A small encoder-decoder image transcriber, trained from scratch.
Training: adamw at rate 0.0012, 6600 steps, batches of 256.
Data: trained on analogue clock faces, 195000 training examples.
Rows from block 8 of the image encoder, named by matrix and row number. Each number is 128 + 32 x the weight over its row's rms, rounded and kept within 0 to 255. All counts start at 0. After the name is the row's rms in percent of the matrix's.
# f: depthwise 3x3 conv (encoder.blocks.8.mixer.f.weight, 128x1x3x3), a 3x3 kernel
f.0 112 [124 107 149 184 124  81 106 160 167]
f.1 102 [ 86 139 142 117 139 198 111 143 167]
f.2 082 [122 109 130 183  82 153 111 179 115]
f.3 111 [119 121 112 134 179  94 158  68 151]
f.4 092 [140 161  57  91  93 141 136 130 130]
f.5 050 [159  91 176 165 158 130 126 177 132]
f.6 106 [106 150  59  97 110 111  94 112 107]
f.7 124 [ 90 114 163 103 166 160 144 148 179]
f.8 077 [100  79 150 150 176 116  77 125 127]
f.9 082 [158  68 177 110 144 130 155  96 135]
f.10 115 [108 164 131 122  86 200 114 138 111]
f.11 128 [107 190 131 116  68 125 154 111 138]
f.12 085 [138 198 120 147 104 123  93 171 141]
f.13 095 [172 151 159 108  81 173 131 155 109]
f.14 072 [127 127 189 115 131 127 166  88  81]
f.15 105 [148  74 165 173 115 159 156 147 140]
f.16 092 [ 98 164  91 188 105 142 124 162 121]
f.17 109 [111  76 129 103 196 123 129  99 135]
f.18 078 [115 147 156 147 106  80 174  81 108]
f.19 112 [135 155 179 104  61 130 138 110 144]
f.20 108 [101 118 153 165 107 173 126 137  66]
f.21 093 [137  67 139 124 125  84  83 125 165]
f.22 117 [132  89 160 121 160  58 145 115 116]
f.23 109 [105 145 122 137  92 194 114 122  79]
f.24 112 [ 85 145 119 183 118 137 141  73 105]
f.25 090 [124  60 108 163 146  80 137 145 131]
f.26 076 [ 95 139 127 183 167 159 142 168 102]
f.27 119 [112 187  95 145  72 134  99 124 130]
f.28 063 [140 183 142 165 173 108  97  95 131]
f.29 110 [126 125 167 151 147 155 189 124 177]
f.30 138 [150 126 138 129 146  93 147 156 205]
f.31 119 [122  79 100  87 183 115 105 111 145]
f.32 093 [118  88  81  96  69 110 131 150 137]
f.33 100 [181 110 121  99  99 164 117 177 104]
f.34 114 [117 154 129 172  54 140 153 144 125]
f.35 060 [122 151 102 175  60 126 138 119  97]
f.36 080 [136 101 105  99  81 179 135  81 138]
f.37 119 [ 84 195 106 138 113 157 148 102 132]
f.38 120 [152  75 161 162 149  93 147 145 164]
f.39 116 [123  83 147 105 160  93 163  78 145]
f.40 049 [ 95 145 138 169  74 128 155 169 154]
f.41 114 [ 62 133 145 105 111 126 117 114  69]
f.42 071 [165  85 197 133 118 157 142 129 120]
f.43 068 [ 99  64 170 117 145 155 126 162 114]
f.44 125 [184 116 137  80 119 163 172 113 121]
f.45 089 [127  90 155 151 108  87  79 168 150]
f.46 056 [118 124 116 114 111  75  62 163 125]
f.47 077 [168 103 206 114 127 118 119 118 147]
f.48 079 [115 114 124 176  86 119 183  92 108]
f.49 088 [149 110  80  78 123 178 143  98 131]
f.50 079 [ 94 117 116 151  70 151 106 177 105]
f.51 105 [143  80 132  71 151 143 117  92  93]
f.52 079 [ 77 159  92  98 162 151 167 141 135]
f.53 107 [159 166 156 106 126 159 100  78  92]
f.54 093 [172 123 165  81 131  79 154 109 115]
f.55 090 [120  70 106 147 154 127 192 115 131]
f.56 131 [159  50 141 135 156 160 131 117 130]
f.57 081 [104 188 137 144 128 178 140 105 168]
f.58 130 [166 172 130  95  84 147 133 125 178]
f.59 083 [125 123 113 148 121 156 158  58 172]
f.60 111 [123 153 134  58 151 170 164 135 133]
f.61 109 [ 97 112  83 152 153 177 105  86 128]
f.62 081 [145 168 172 174  90 108  94 136 142]
f.63 047 [166 103 129 150 160 181 106  89 157]
f.64 094 [103 190 169 158 110  96 113 151 120]
f.65 097 [115 103 108  91 154 180 134  95  82]
f.66 108 [125 177 148 105 121 191 170 134 136]
f.67 085 [175  96 128 103 184 125 119  83 124]
f.68 123 [130 100 133 151  64 137 178 163 125]
f.69 089 [ 50  94 136 149 145 148 131 139 102]
f.70 111 [151 111 175 148 145 166 108  82  88]
f.71 077 [111 144  77  94 104 150  74 156 117]
f.72 116 [108 126 147 155  61 115 169 164 126]
f.73 064 [136 160  82 142  98 145  86 181 126]
f.74 062 [ 76 134 139 156 112 114 148 129 197]
f.75 077 [147 184 149 142 122 151  79 170 111]
f.76 114 [142 135 119 137 172 155  72  77 109]
f.77 130 [120  61 115 111 174 170 112 141 125]
f.78 136 [105 122  77  85 104 164  98  98 104]
f.79 131 [101 125 154 143 144 159 120  82 193]
f.80 088 [120 160  97 122 155  59 154  97 133]
f.81 102 [165 136 105 177 100 143  93  86  98]
f.82 082 [ 76 139 166 102 160 124 137 157  80]
f.83 091 [ 97  74 132 175 160 104 112 113  96]
f.84 082 [149 134 115 150  56 151  95 114  96]
f.85 108 [111 101  67 139 137  65 123 111 125]
f.86 101 [156 138 132 187 171  76 124 144 125]
f.87 124 [136 110 171 128 154 181 132 109 183]
f.88 111 [ 94 103 103 143 178  89 176 135 145]
f.89 082 [107 138 143 129 149 100  73  65 114]
f.90 092 [122  81 133 125 173 174 118 165  92]
f.91 090 [ 78 143 112 139 101 118 167 130 190]
f.92 092 [118  73 179 142 161 107 114 133 167]
f.93 093 [164  90  94  81 157 121 127 113  83]
f.94 150 [145  95 140  81 186  93 152 115 135]
f.95 120 [116 155 145 176  77 117 171  97 144]
f.96 063 [130 188 127 162 123 115  73 154 105]
f.97 131 [ 89  83  69 109 132 109 124 164 116]
f.98 089 [128 138 126  69 128 152 169 185 116]
f.99 085 [125 162  81 169 117 121 177 166 121]
f.100 077 [138 116 168 150  78 137 110 182  94]
f.101 078 [161 109 141 183 134 178 124 147  88]
f.102 102 [160 130 138  58 179 144 134 140 143]
f.103 077 [153  85 189 141 126 158 141 159 158]
f.104 115 [ 73 116  57 133 154 116 131 129 142]
f.105 082 [ 96 126 157 166 116 169 183 116 159]
f.106 100 [ 91 131 175 141 100 155 132 109  68]
f.107 101 [131 115 150 119 131  97 212 146 118]
f.108 111 [119 116  94  79 140  92  94 102  81]
f.109 107 [135 164 147  57 161 138 116 106 153]
f.110 108 [140 142 171 105 110 135 182 166 169]
f.111 095 [ 43 106 125 142 146 128 108 134 106]
f.112 099 [139 132  89 180  95 162 174 143 144]
f.113 104 [166 149  53 106 128 150 144 133 105]
f.114 091 [176 175 142 110 102 127 125 172  89]
f.115 073 [117 118 130  98  91 150 116 150 203]
f.116 144 [149 171 162 148  70 158 142 153 112]
f.117 101 [154 137 130  74 126  79  99 143 173]
f.118 123 [168  96 156 132 154  83 182 137 128]
f.119 107 [153 112 157 114 189 104 113  81 151]
f.120 125 [155 128 113 123 102  91 130 205 112]
f.121 109 [167 114  98 172 121 116 162  86 167]
f.122 060 [120 131 173  92 105 136  76 178 123]
f.123 099 [ 67 101  78 132 142 112 146 151 159]
f.124 112 [146 111 184  97 165 118 155  84 149]
f.125 118 [129 111 105  80 164 109 159  81 164]
f.126 093 [152 116  97 142 183 136 146  82 171]
f.127 092 [128 138 145 188 174 134 158 168 151]